{"encoder_kernel_size": 3, "fusion_encoder_layers": 6, "fusion_encoder_norm_position": "pre", "fusion_encoder_mlp_ratio": 2.67, "eps": 1e-08}
Rows from block 2 of the fusion encoder, named by matrix and row number. Rows with one number belong to one neuron. Each number is 200 + 20 x the weight over its row's rms, rounded and kept within 0 to 999. All counts start at 0. After the name is the row's rms in percent of the matrix's.
# gate: MLP gate (fusion_encoder.blocks.2.mlp.gate.weight, 672x256), inputs 0-127
# fc1: MLP up (fusion_encoder.blocks.2.mlp.fc1.weight, 672x256), inputs 0-127
# fc2: MLP down (fusion_encoder.blocks.2.mlp.fc2.weight, 256x672, transposed), outputs 0-127
gate.640,079,213,220,218,203,176,160,151,210,206,173,210,221,214,194,221,181,203,173,191,220,188,233,175,196,193,201,181,175,175,228,196,210,201,164,201,192,191,221,211,184,184,198,194,217,196,176,224,204,216,205,169,228,211,207,217,207,222,195,189,201,190,236,200,203,207,213,223,192,198,165,211,164,208,186,196,181,177,192,177,203,208,216,206,196,194,215,173,229,219,185,213,211,189,229,219,217,169,171,233,200,198,176,220,190,212,220,245,196,227,187,195,207,239,224,247,202,203,182,214,234,191,204,237,181,210,194,188,210
fc1.640,081,231,183,212,208,175,203,182,208,211,225,222,224,199,188,205,197,188,192,207,238,228,190,187,173,205,159,203,179,211,201,206,222,198,185,208,192,208,202,173,213,173,222,207,214,163,200,205,234,214,185,193,225,231,220,207,218,214,226,207,208,231,236,198,203,200,191,224,191,160,192,185,175,202,164,194,222,188,152,177,184,191,225,182,199,205,217,157,184,177,222,197,182,167,182,198,229,212,163,228,217,170,233,189,172,191,222,204,201,209,194,214,192,232,198,213,201,213,199,176,203,197,167,210,206,210,164,259,209
fc2.640,087,169,224,185,169,182,192,185,193,204,191,219,173,200,208,237,174,181,199,192,197,179,204,193,247,195,243,197,187,260,210,189,189,204,196,210,180,227,199,222,208,205,195,185,174,215,217,221,170,198,202,210,233,206,211,195,212,147,218,233,174,216,184,216,237,183,238,232,233,178,178,245,212,190,219,216,208,185,202,192,186,231,190,160,234,190,192,195,221,200,206,188,207,206,211,240,198,173,178,218,218,223,164,180,183,212,196,223,210,196,193,212,202,190,184,228,167,204,195,209,204,196,182,191,203,177,204,162,188
gate.641,100,196,205,224,224,190,201,208,211,195,199,199,198,224,228,197,220,179,241,206,200,184,190,229,199,213,201,154,173,182,209,222,172,191,182,174,159,198,210,212,218,192,217,206,206,208,215,228,220,208,189,196,209,164,201,179,206,225,236,172,216,199,171,213,211,224,223,204,216,210,154,183,192,200,181,222,189,203,189,159,179,243,187,209,218,188,185,188,208,240,224,177,209,217,171,191,211,236,225,199,192,180,187,214,221,247,216,204,196,179,263,180,225,227,172,202,231,230,196,220,186,194,185,213,212,201,232,173,198
fc1.641,103,177,206,175,207,179,198,214,210,201,183,217,228,203,177,213,227,202,188,198,197,187,172,211,187,170,237,256,230,227,160,206,200,199,212,186,211,212,170,224,163,204,181,223,193,208,196,215,196,177,183,211,202,185,206,192,218,199,202,185,162,225,197,170,212,159,136,216,191,209,234,188,213,195,227,226,224,222,161,191,226,180,188,179,192,172,203,203,172,230,196,211,219,176,207,213,198,206,207,178,173,202,208,209,218,173,201,205,214,203,203,177,215,216,237,214,223,160,187,194,205,185,214,200,200,196,206,200,179
fc2.641,106,237,193,196,195,218,186,199,210,184,186,219,191,212,194,165,189,225,203,192,206,213,196,207,230,225,220,176,178,182,207,216,208,173,237,201,192,210,210,180,199,217,186,225,226,197,216,195,214,244,222,193,205,208,177,219,184,183,205,171,201,224,202,231,148,223,210,173,203,229,214,209,199,212,200,190,198,206,190,181,227,197,159,203,191,196,199,202,192,180,199,178,199,254,199,177,229,175,206,186,194,195,191,202,193,187,212,185,225,191,181,192,199,211,216,150,222,188,184,169,194,200,182,168,201,217,192,184,177
gate.642,117,197,204,174,225,175,224,210,181,190,188,160,183,197,219,230,154,200,202,221,214,167,178,231,195,194,221,181,205,200,194,215,175,221,188,211,242,211,196,193,207,198,196,209,198,180,222,161,195,227,204,225,197,199,224,179,198,198,158,240,202,210,215,179,225,206,200,210,198,191,188,179,177,201,203,211,205,177,183,198,218,162,155,198,215,193,198,202,170,204,207,203,228,228,197,183,202,199,163,197,173,211,185,202,158,191,167,206,168,227,224,193,183,224,188,208,215,206,206,215,244,271,204,192,195,214,197,198,208
fc1.642,115,282,225,228,215,234,211,219,233,204,208,183,220,199,226,187,221,180,260,171,184,216,211,198,188,195,204,196,211,217,189,189,214,193,219,193,197,232,167,177,178,162,198,198,203,195,184,183,213,178,216,178,229,202,191,179,175,194,225,192,213,227,194,194,220,176,205,214,199,233,217,179,216,189,190,244,208,200,202,183,205,197,205,235,190,204,185,194,260,198,198,147,198,199,194,222,173,194,216,205,176,190,197,205,205,193,187,166,196,209,170,204,216,187,222,170,223,182,190,200,182,180,210,234,194,209,191,215,227
fc2.642,116,209,234,204,206,233,194,206,195,203,188,212,168,187,178,192,205,187,204,165,229,168,218,189,191,192,178,200,189,181,206,230,210,210,216,228,216,228,201,175,171,140,232,163,237,224,220,228,185,184,177,224,206,171,189,222,196,187,213,201,201,203,207,207,225,180,237,192,180,204,205,230,193,196,216,187,179,199,199,210,235,181,194,222,197,213,239,241,171,193,201,172,218,187,213,189,192,213,199,239,179,190,215,206,199,188,238,198,172,214,234,210,209,202,216,225,184,207,199,183,195,159,188,188,196,217,204,213,190
gate.643,086,214,209,190,205,175,194,242,159,204,228,211,176,207,232,194,186,215,194,218,196,214,175,236,170,194,221,182,206,198,218,192,231,207,167,192,227,217,182,218,247,148,237,224,206,200,214,216,188,193,224,187,171,214,225,209,184,212,209,203,218,220,237,199,189,206,178,226,195,211,195,190,203,219,177,215,182,219,222,217,172,193,231,224,190,204,192,209,185,252,200,187,206,187,236,176,168,167,214,230,194,211,204,189,205,167,158,212,217,250,201,221,206,195,219,204,159,204,201,162,172,199,222,215,188,177,204,215,186
fc1.643,084,220,181,202,166,211,178,192,166,151,196,199,194,207,178,202,217,182,250,190,227,202,206,198,205,201,198,214,210,231,223,206,189,177,227,198,172,199,197,198,188,240,203,189,205,206,202,194,194,183,172,192,197,201,189,160,202,180,193,208,188,193,185,195,226,194,238,178,176,180,263,165,169,192,173,188,201,193,193,199,211,194,194,181,214,162,205,209,189,175,197,186,205,235,207,220,184,222,183,197,171,196,187,199,205,208,222,223,191,183,235,184,174,218,191,197,216,184,205,221,176,223,219,193,199,233,213,216,197
fc2.643,083,228,177,210,219,186,204,200,200,234,199,246,177,225,221,176,190,205,219,221,204,205,218,193,210,236,186,217,222,199,217,181,203,189,191,227,198,221,191,215,183,205,222,212,198,241,184,184,241,196,204,188,195,201,220,202,163,217,205,170,177,226,231,191,187,191,192,182,222,195,194,186,184,196,215,202,223,216,186,189,195,183,231,204,210,221,202,229,181,240,203,187,214,190,188,152,242,205,165,196,189,208,223,183,206,199,166,212,207,251,176,199,160,204,202,179,199,219,181,233,207,173,190,216,207,228,194,195,204
gate.644,092,218,205,179,199,218,211,218,201,219,201,227,225,210,154,213,214,192,183,180,190,233,176,209,190,188,193,204,201,227,238,190,221,203,196,206,187,216,210,219,220,198,224,214,176,200,165,228,216,161,230,232,179,187,227,208,209,204,231,207,194,221,211,211,231,207,219,156,226,255,206,183,244,211,185,190,185,155,189,213,213,213,201,208,186,213,212,187,177,222,191,164,187,211,226,222,190,177,193,229,194,190,171,200,209,179,199,227,192,223,171,226,209,222,164,186,179,203,197,226,208,219,188,165,188,190,217,201,189
fc1.644,091,207,177,150,184,202,212,191,206,180,170,213,196,184,248,238,200,206,170,217,179,223,211,173,180,226,229,199,205,206,197,215,202,235,218,164,220,198,202,231,206,232,202,199,159,225,198,206,208,186,207,180,160,202,226,178,197,244,212,194,210,207,206,221,219,226,232,201,217,217,185,195,204,202,232,192,218,221,219,187,177,215,206,228,186,207,193,183,186,191,207,175,175,180,204,216,192,176,193,188,190,230,187,230,214,233,212,203,232,160,158,192,149,203,166,177,199,239,226,189,199,210,191,198,220,241,184,180,206
fc2.644,089,200,216,178,193,194,194,171,164,228,195,222,200,188,191,196,191,239,195,153,197,176,185,165,193,189,204,175,158,212,193,185,183,167,204,175,205,244,212,195,187,176,196,180,196,167,193,212,196,172,200,179,242,203,204,171,176,212,188,166,184,148,175,233,224,219,210,227,163,203,230,165,206,215,190,184,185,201,216,227,203,206,194,195,171,171,209,195,215,194,211,224,178,176,215,212,209,195,193,215,164,190,165,206,170,206,201,203,197,197,191,190,200,194,200,217,185,202,186,267,195,198,250,206,205,207,186,175,199
gate.645,105,202,182,181,206,208,176,199,216,216,236,211,210,171,206,168,200,175,195,173,204,166,194,216,215,191,197,181,220,230,217,209,197,216,211,214,202,215,175,173,186,211,215,190,200,155,204,197,223,190,200,180,172,168,159,184,197,196,180,186,236,173,183,177,152,205,199,200,207,228,175,172,208,190,197,190,217,179,225,223,236,182,197,170,171,208,174,182,192,224,179,205,211,215,208,202,203,207,239,183,186,194,194,190,209,221,216,207,215,194,204,213,195,169,202,230,202,217,163,207,180,179,232,208,205,180,214,202,220
fc1.645,105,190,208,180,184,160,216,193,170,197,195,184,196,230,205,214,176,207,225,221,213,202,172,158,179,208,220,192,178,204,190,216,239,194,215,184,199,197,205,214,222,204,174,203,189,251,175,189,203,246,207,206,209,189,232,214,187,206,212,213,162,211,213,198,237,188,224,187,235,201,223,235,166,251,211,220,165,199,190,223,195,200,206,210,224,204,175,217,177,169,210,202,181,193,185,201,231,195,165,240,224,225,231,223,201,163,181,208,208,216,221,208,199,213,194,173,190,193,232,162,212,208,166,192,228,214,178,219,213
fc2.645,107,224,201,200,206,215,215,188,223,212,206,215,216,212,178,201,215,182,217,161,215,234,166,212,204,200,222,166,195,187,232,192,195,220,199,185,198,230,182,220,217,180,155,194,225,237,195,207,206,201,201,190,194,190,195,223,189,207,218,227,199,196,220,218,189,187,192,189,176,238,202,155,181,217,203,202,201,199,188,206,211,216,199,175,182,214,180,229,156,197,242,188,236,204,192,197,236,193,207,207,237,190,210,209,206,207,225,201,201,232,236,213,202,204,205,160,161,238,227,178,190,188,177,207,218,208,208,180,189
gate.646,114,189,218,195,208,204,177,224,213,199,189,194,197,197,229,206,222,214,181,218,185,195,210,207,211,188,184,166,172,188,191,200,171,182,187,198,202,206,174,241,173,232,197,206,225,145,187,196,206,192,173,219,206,206,191,215,235,154,150,211,237,194,172,212,180,215,185,234,185,178,217,183,183,158,167,205,173,165,212,232,211,191,216,214,198,214,194,179,208,212,190,190,211,208,225,198,212,219,211,191,184,164,175,203,229,174,160,190,185,207,155,201,199,223,217,198,192,222,208,209,216,186,181,207,218,204,223,176,193
fc1.646,109,174,206,222,241,180,160,199,205,192,198,227,207,217,214,195,210,230,196,203,196,183,193,186,216,186,188,222,200,177,206,190,168,194,235,193,168,198,158,237,190,197,194,223,209,194,187,190,197,186,194,217,211,212,191,229,231,184,176,208,244,178,186,207,158,204,202,234,181,208,215,197,214,209,208,202,184,200,196,198,209,200,194,222,216,184,195,186,217,221,200,179,220,209,213,194,204,195,229,210,219,176,217,202,191,201,194,178,192,203,174,230,166,183,206,213,195,205,198,211,207,169,149,206,240,197,222,187,207
fc2.646,102,202,228,181,199,184,211,230,175,207,215,233,177,178,182,226,157,212,192,245,192,196,205,188,192,177,180,220,206,190,217,201,201,193,206,206,180,203,199,216,209,191,233,179,192,225,197,185,185,172,214,205,178,187,210,210,170,210,206,190,220,211,239,208,221,207,216,223,192,198,214,178,201,201,191,207,186,211,187,200,215,203,253,195,208,149,211,216,189,178,222,208,186,198,196,203,204,183,258,205,161,198,178,184,197,242,196,212,188,187,200,217,183,204,134,232,223,201,196,199,188,167,235,175,191,188,190,215,218
gate.647,112,185,202,222,223,208,197,195,205,243,204,188,210,191,201,175,183,181,194,162,187,193,171,195,215,189,199,188,228,189,199,186,216,215,179,188,180,191,210,208,203,188,205,195,169,178,190,236,197,217,231,212,225,195,225,190,193,226,199,209,185,213,192,216,224,213,211,219,227,232,217,183,191,188,230,198,215,183,192,177,181,212,218,225,179,207,194,197,183,214,199,171,185,222,191,216,201,188,223,228,186,214,179,176,217,193,190,176,158,188,206,245,183,209,212,237,204,212,201,192,207,215,185,184,177,201,164,188,240
fc1.647,115,196,179,198,190,195,182,247,209,164,233,193,189,214,203,206,182,244,193,249,191,203,207,188,225,149,215,158,218,181,200,182,206,222,182,198,213,227,193,213,191,240,181,212,197,204,212,223,209,219,202,214,211,218,210,196,218,178,189,172,169,200,195,185,166,215,208,181,201,175,213,225,187,202,175,176,253,200,217,190,223,206,210,225,235,188,214,207,214,221,171,221,199,183,180,162,182,226,186,212,187,226,187,200,204,242,225,229,195,142,211,213,206,229,203,219,201,203,218,200,192,187,171,181,222,197,189,189,201
fc2.647,110,231,186,177,205,236,195,192,220,234,196,221,164,164,180,212,211,198,215,194,191,202,230,200,175,181,209,189,197,220,221,199,191,206,201,216,210,202,205,199,185,184,191,213,215,216,204,222,192,192,207,193,221,209,176,244,219,206,229,215,222,191,200,227,196,148,200,184,214,162,195,198,162,239,195,191,199,182,182,232,213,177,209,209,213,171,182,157,188,197,176,144,178,209,198,171,194,217,166,187,207,174,210,216,216,203,203,177,192,198,194,175,183,200,180,190,195,191,212,228,181,169,209,193,185,209,242,187,198